config = dict(
    arch='vit',
    model='image classifier',
    dataset='gratings and oriented noise at many angles and scales',
    train_examples=395000,
    image_size=24,
    crop_scale_min=1,
    horizontal_flip=False,
    color_jitter=0.2,
    targets=['angle', 'scale', 'kind'],
    num_classes=[12, 5, 6],
    norm='layernorm',
    norm_position='pre',
    activation='geglu',
    mlp_ratio=2.67,
    head_dim=32,
    fused_qkv=False,
    bias='all',
    qk_norm=False,
    parallel_block=False,
    inner_norm=False,
    patch_size=[2, 2],
    layers=10,
    width=192,
    positions='rope',
    pooling='attention',
    loss='cross_entropy',
    init='torch_default',
    residual_init='none',
    optimizer='muon',
    muon_scale='match_rms_adamw',
    lr=0.0036,
    momentum=0.95,
    nesterov=True,
    orthogonalizer='polar_express',
    adamw_lr_other_params=0.001,
    grad_clip=3.0,
    steps=17700,
    batch_size=256,
    epochs=11.5,
    lr_schedule='cosine',
    final_lr_fraction=0,
    warmup_steps=880,
    weight_decay=0.2,
    adamw_weight_decay_other_params=0,
)
Rows from block 7 of a small image classifier, named by matrix and row number. Rows with one number belong to one neuron. Each number is 500 + 25 x the weight over its row's rms, rounded and kept within 0 to 999. All counts start at 0. Numbers have three digits each.
After each neuron's rows are labels from the 100 images, of 14848, where the neuron reaches its largest size: "top examples" is what is common among them. Only what is clearly more common there than usual is listed. The data: gratings and oriented noise at many angles and scales.
# gate: MLP gate (model.blocks.7.mlp.gate.weight, 512x192), inputs 96-191
# fc1: MLP up (model.blocks.7.mlp.fc1.weight, 512x192), inputs 96-191
# fc2: MLP down (model.blocks.7.mlp.fc2.weight, 192x512, transposed), outputs 96-191

gate.243:480524527548505490539492480519466470520536474498499484479500487531439516498464491530536504536530470474511576486508510554487484545520463455496501522492453538543450550471477482534498488486474532534504492488492520490457527469482518477506542500484492504486521530532505475507484482515513479507
fc1.243:538511490499480482487490493526501468526496532487471487515478488484501469502511515539487469507536525472513541500513502500509461526536531494530486479502501524552487485484483537469475560501484514489495476536490525555519466488508506476468469500464500519511415465493502500530496507482449475464
fc2.243:516509492554476539495512556514520533474499510446540474550490545495496515478473498489464506507537494531487464466442531483498533500461521537521483522509488491504471520512512498492522513511510484504508483502480474485543490490491460534549507457522464464493488508517490483483477493472495526535
top examples: stripes at 135 degrees; sine grating; stripes at 45 degrees

gate.24:475536494482494512504529502519536512509507477519458508448496480512509499501523487481528504473500526480459507514496536483503479484528515474522465525503547509508503473470497481522528481489482491512494488491525487520463517485489468490521509518485446532489496512534504475475536463469516554511
fc1.24:542518508459509502486451493522514489509476524530512493508464507514480521470508479495534462487481467482500492538522528517435520538490444499491482524498504479538520517469503478458463499487485543525537475435483488518514511535517516432541488512497470499526470513514512511485516509475476554551
fc2.24:468463493481505473529479496471508459553553468529496476490472468484482499503513524477513517529472474482513463481541523511533507505474518507434542531473539471495509494509486504565502487522486490495481483542517540537453537488512468545478504522517502476497497492453521527494540495503469474431
top examples: very coarse; square grating

gate.15:501515509506494488482531490467482548497508514561521508484472472500481470538527488484465531517483471525521504487478467510500472524509500520502557516532530472490482502484525497523451518515437490523496524502532518499494504567481524445529530470481514526480519503510516504493489505544471482529
fc1.15:501526507522507495495517488481527532485474516511514551498460500486491462514507464468464511498499498507478509483497475513528470530502477533468580530545515494501464482502553519505501536507487497529500532495509498508489486551459517468508537493496485495445518472500509504518487478506503467558
fc2.15:466522514498516501507508520534498518486495508559530489460451522461510532495500473494474488533463482485508509480476480512483479497490494488533523501466477497484502535474512498515566484520521447534489519468507491512517484491525505504492471465526467509481493500518482521514505518491468475476
top examples: very fine; stripes at 0 degrees; stripes at 90 degrees

gate.214:471469513484499459525520440510508504464484519498502490466479509516493481489492508531452524536506477460491525435474495518484460501488484478487485507466508517537514479522513496488516498455494501497499485462502478545501507506541510558483503487483470463494490521504470495501503514536553491495
fc1.214:494507483490505462481512474504528488537496558487458540513502528500499466522502508508520523531526439482498482505480487480424523480478494506496468533525478502530504500448493472502505496525466503471516500462535508536464477509513502458527492507530501465548487541529454520481485516486501536484
fc2.214:469491544450506478498556547495502523532497516500479459505518482490526498494523521454505494498515535481511450470561500517529494496486519498518526533539535529475544489499489475504468481449517522451493500519501506481493535498465505504499527492511472462469496535521464512495536480521520513471
top examples: sine grating; filtered noise

gate.141:467538481537509514488489500481524507484487481518504513512503512488519519531450514483483462511524475503504485504495500514487507502515505524473538524498490510505421513535490497458573462509512521496463471474492520491535530487521479500487501504495525580490521546474476489537494501488489504474
fc1.141:486523454483480522448478507505469508510529509498512470521511518514504475475548473505478479488453513481528505504467532503475477528471483490509502457469505483502497504488518519502460491461478496525518550464534519487503534499502503480464517490479480473487510523516547445488482487510466512514
fc2.141:555505501505518485547481500529487463518495505489470460509471469531437496495473498474531496505511483485535497527480492527530487504547526490559500488491496505476525497472481547522512531504506524476502514472475512472522513508506491466491506546499512493456528512524541527544513503500502504510
top examples: very fine; stripes at 45 degrees; stripes at 135 degrees

gate.212:509491514492474470477508494529522498484511492497465478514502515505510500527480546493462503499508483476502501472520550456514458471504538521524525496524530515505480508505451566499451514482486493528522453515453504506504502456513493447508531549494497486534513465519452524484479505513490506477
fc1.212:481514518497472491514519490503476468505481496513452499484448530459514477515508505507557476494527499455483556518503502520505486520496496510509543513514478569513484493503514525490492438502491452570466483525484551505485510465481534496535523496493494504491498504511520488512546487528507525529
fc2.212:503483505497483510516481510469557489505494516494497472515501489505499524464525498493500498531500465528488507506490515537423510524461477462492524465478507479501550486524487513487463502491505502535511529499478516489465506481480537522520489529553522513455511482588481497480485543508543503523
top examples: stripes at 135 degrees

gate.333:501516516465455495551518491509540515515510490491499522501527491491530491507500484491504573498506539494491522458533534522503476466483462499485480538500550517507516498539515495511486483467486492525506500519515511513479494439495508513486480485503532481498514474507486481528510458469497470505
fc1.333:494537531516491525499506523502480525512464501475489491529546509545510481518497514472499497472498494549550507464475553532547468485535499530499492547493493463539501482458478487517462459447496504484524495528466465539537510478512474484489508492491468501503496533480533461505497474463490513487
fc2.333:503486471513470544497495526537498486510491452546506517485501504511473473470492484486494491492501537558468483456485529481496493524476502543555483466492470502559543488482438477486487517496508479517547503459481473497538483511522511472497450528551511512501485465531495520491469518476528482495
top examples: very coarse; sawtooth grating; stripes at 0 degrees

gate.194:498510515466524483529518487505505496493501467511496478500484563489513469445480511487480454466466515496487532498507525415491496534467497482497490467475481517527496514515481525515548496512491531492492520431534532494528493444486508506531472495485480518498515548496529506459542510481473491465
fc1.194:497502513460496470514471523522457497487505486448472468511462524512495493524473516497483482482499495506505512499456453554514477505489522467502582482494477492492554478492496435546479493505542480534559513506552504485481498493532495482482522468436475470485513501482511515534495478555534544514
fc2.194:551532525486490487475515512480497513478518432473511531554500501517468521533491474503522473510465498495491500518481497509496524496501535475529516477544519517481466494502502507532538510498470530496496484492524486492474495544534502482511474501529517531489481498532533478459524471432470477527
top examples: very coarse; dashes; square grating

gate.490:525532506522545524477519506503484515540506474489536462491498499506509523467512552526470538477502498495517429446528448503489464510477533462504493510499475475497482502473476499511498515508560483511502495467513531491526538517483473472528501504478503493487470488474448518500473497487526516526
fc1.490:476473484489470510506487487538505509510477520533470474467506524468473467517505512528534453501460508525507536541473533537537525514515519490522533507505520517503452483507515514492507481533436520486484461493524487467461517493526519508481487489493480496554513500482511498454458477512453476495
fc2.490:503497501501464458527449505515522482516497497491508487519500542487511470504487557497525500483517433508515488539491473510507483499520547539522499532480481461527536509531499488510485492472503489525517447529528478519544495498506531524478510502489472489512501506466534534477498497511500521513
top examples: very fine; windowed patch

gate.204:546494449501479515519506502494483492524516467473495503508501500510465514501531499561519491457501473455528462536502485497491466550490510578474509485500539523517520496540547518501460491436512507507493466513510470524499506514531464470486552496500479516490471538512507507514528490507508464487
fc1.204:534497501487484540503514472534517483582493513497530487513529511495484479472493456504485454503518546474485505489465508507461490460465514510475509482522501520496479481491505544504497493481498513511503451472522483503512498471521520466474526474482488442460471535477498515515550501541502472474
fc2.204:495462522517475470511491495521495487502487517508488523539499490458533519505458523518531491528523480490473487487500475507483504500474497491513522459487513553488498496467493480486477507477474496528489477500482487505500502501513511483528525530509508464489492524521505514435476532507485465501
top examples: stripes at 135 degrees; dashes; medium

gate.56:489508486493471506513558478527546490490520551469508494498489562484493460506546503520487511492486486511517494531518544489511472534500516514484512493478479525501500494498550492532517427515503479517504499515477497485477518468469508531492500506532514471507511508501486514490506468524504474451
fc1.56:512499488511482517503529484487507478496483533485514528470497523493441505496541447486487499495459507544549459501542525514502494466524494497448504446481479514512491517486459530500516462519513524496484558545503502488502486484507425543473501460497560480502530545492466484517516522495493488474
fc2.56:516513523499532510489521508529532483488460526491547494471567477493481479520466472506475501512452525514523461527481503471476497504530472462495499537476513481511464486510536475490497445503530510523491465540487469488528465513491469520488499529484506482520495496477510436512509504534459492438
top examples: stripes at 135 degrees; very fine

gate.159:504518497485497482516467499513487497469505522544501497496479454525530496544501497515529522500518518493520557465526560478527436488496495484503479485503511493456507499501509509489487490494531487491527471507502497515538522499534511559479509489491537541457497489495529514551542471490513481557
fc1.159:561518506525494541494484476490447488506479458500495488504481570493513513467504480513488513510532508489488466546466509516488518532514476527428500510496470456532478529507477508493546537502500494539496493508500503494514513458515495458506494547499477473503526496511496459454462485553492529494
fc2.159:454528488500493468507529499465490536460498517533506516512465484535485499523520545482507520530531533497500513478507507504535470464457510522517496499527546527487540530494536504502491477500519457498470490503468495550503477472519484494481524530505534444523502455496520499517534443560479504528
top examples: sine grating; coarse; very coarse

gate.315:483528475501497494481534547506462518451558504488445520513488500515525494505503471523514495516513535476509513486486503493494536474489496452499494483537480497468524528481499516494478497472461454513464479498532542487472467500472482502480515478527511503501481539480480493466490492475479449519
fc1.315:528468560433503502530475490511461484544492509527505476502494495490451520502438491470484500453503459508501474478531523518509482475509463521471539494498468503485469502519485506507509496479538552511500481477534508480529483486532547472494517520502534485495520498534529486501459504528512515522
fc2.315:476495465497538491496450503472570456492476500519502476501509511501525472494447570483506491501498528505526472525470508531500463484485502477543471508482520532466492451568527534494507515484496524505521482452500507488497504489490495486510529505520492478529495499512524470492473488513503501536
top examples: stripes at 135 degrees; dashes; very coarse

gate.238:442510492511497504498465449498531519491499546516518511479444516513524525510489557499540518480556480455489472478526537474495510467487527508476500491514484519510504489448505511500517491512480452492558543513490555483525513499544493516540504496497465498487496515521494484487511505508496489498
fc1.238:528486477550526537480491482455471491495495514490493476515494511501506510472507480529465499529446513517537477496521470529480520509514476475493495500479558526457517523539502498524474523493499519515488469508517502521472471510498506504480519490492530558457520471480501518515523494521541455523
fc2.238:504508461496491514484514485512513480542465501476515561487485514515543538521509530500527483488495526524528493507435510457474523515489493478488542502498487473496477473503540567488491526461546519502449484494479484478502546498463481505514555501487492484504458448497493500558449488529509512532
top examples: stripes at 135 degrees; fine; dashes

gate.186:472551519497510498460540529498515522476530480515444507550445534500513525544469500463505500495538470463489541533484524470464504476528487492518484481483541503497484495463462486523488505497507448475504498467499494543466486513510460503480432526478525482518499525494445510487530504510468474509
fc1.186:493467480515494486463521500513474489425506469526475499467527490534541488511499507491544527542498465501508515531503510499560505512490500469534507496553486466489541503483499508516512456508478471470491508513519542450461495533526467496510478506533498498523470496511489499457529552495533479470
fc2.186:539468507509462500468516517493527575445462514499517491485463528503495540476492481512457490542492477477526518510476536521535470519498503488527518518532458478506501524496464507473506501521501448479486542507526484499510465494532485497530516500484492501512486521489483529511483505486495499450
top examples: very coarse; sine grating; stripes at 75 degrees

gate.218:468496504467487514548492484524475520507490505492488499468496513483491531483483520506532502463458552519488507489541493527473478484495519475494485524477478544527448512520539510478518503562516489523531478462484517488509527482524495500506518490499464532522540484481510517506477446518550482506
fc1.218:515486506490509514475535492486518523469489490535464494470492461552529457509509512527500500480520489517497516527543510430526520487536534524484520476488480470545518508531480469482514518495491523501468514503472483508501456495502446511487484508507519517467475522504497508445511521493480510499
fc2.218:511565466459495499482454509498526485485495443500485543480535520497504466518465540480482542451541505467484506549538479513455510487525461476522477480477479513498496503501535536529482495530453494492474524507515521465513484493441517511495490479526454537511485484496506475487497499515531514495
top examples: stripes at 135 degrees; coarse; dashes

gate.355:492479475526469493543477462515482515491480487501487542529494511454495542501518543442494463508440519520533506516510521506471517510485464498482485498513480500496502521496487511528513502520467505509505471521491451476506514515510466469465468489479519499460477489543501510521502564484476509517
fc1.355:500546536489486478469504548494506476476479502533483473505500491520502479482503501531527505477507489470471512489498486499546494476490534487499515493461453513531474504548507490467500469474507513527464567521526550520516486487468499500513537511496479507500538516457522543501509442459520470503
fc2.355:587473471491487483526507512508524496520496515519467520524508467545538526497499479495501537515458481498487545463514514492501493517456503466512487491505438520516557529472556522476522476498475457530485528480462481498521489542510471490479534479447521425478494528536475517502534495472467489550
top examples: sawtooth grating; very fine

gate.350:460493500485536505544541469488505525462503478513524466477522490511476534463477482481500467494518528523485516523539482453484546500489500497481522525497473522498531466506479502480511495475541502524542459508486509496505538505546493476501478467509484554541495467491499557523520507510437494472
fc1.350:484486503482501531511501512488437500484540519465488515554470492510502529467512501474467483513532539515520541512517494469517489529542477451521474510488500520477546469489501518497530530478509514503510506509484496527493527495468465541520467487456484504494460493519496539504531483475484469466
fc2.350:475535525488541498499504530489511482492495501516483541551508475499488469494535497465488580520511478486478508492520505516504465511490494491497525504518550538508539498548431500519510480544499486543488488495483508510502533494513477464466504539499498476510474491447491517465492493491518489500
top examples: sawtooth grating; fine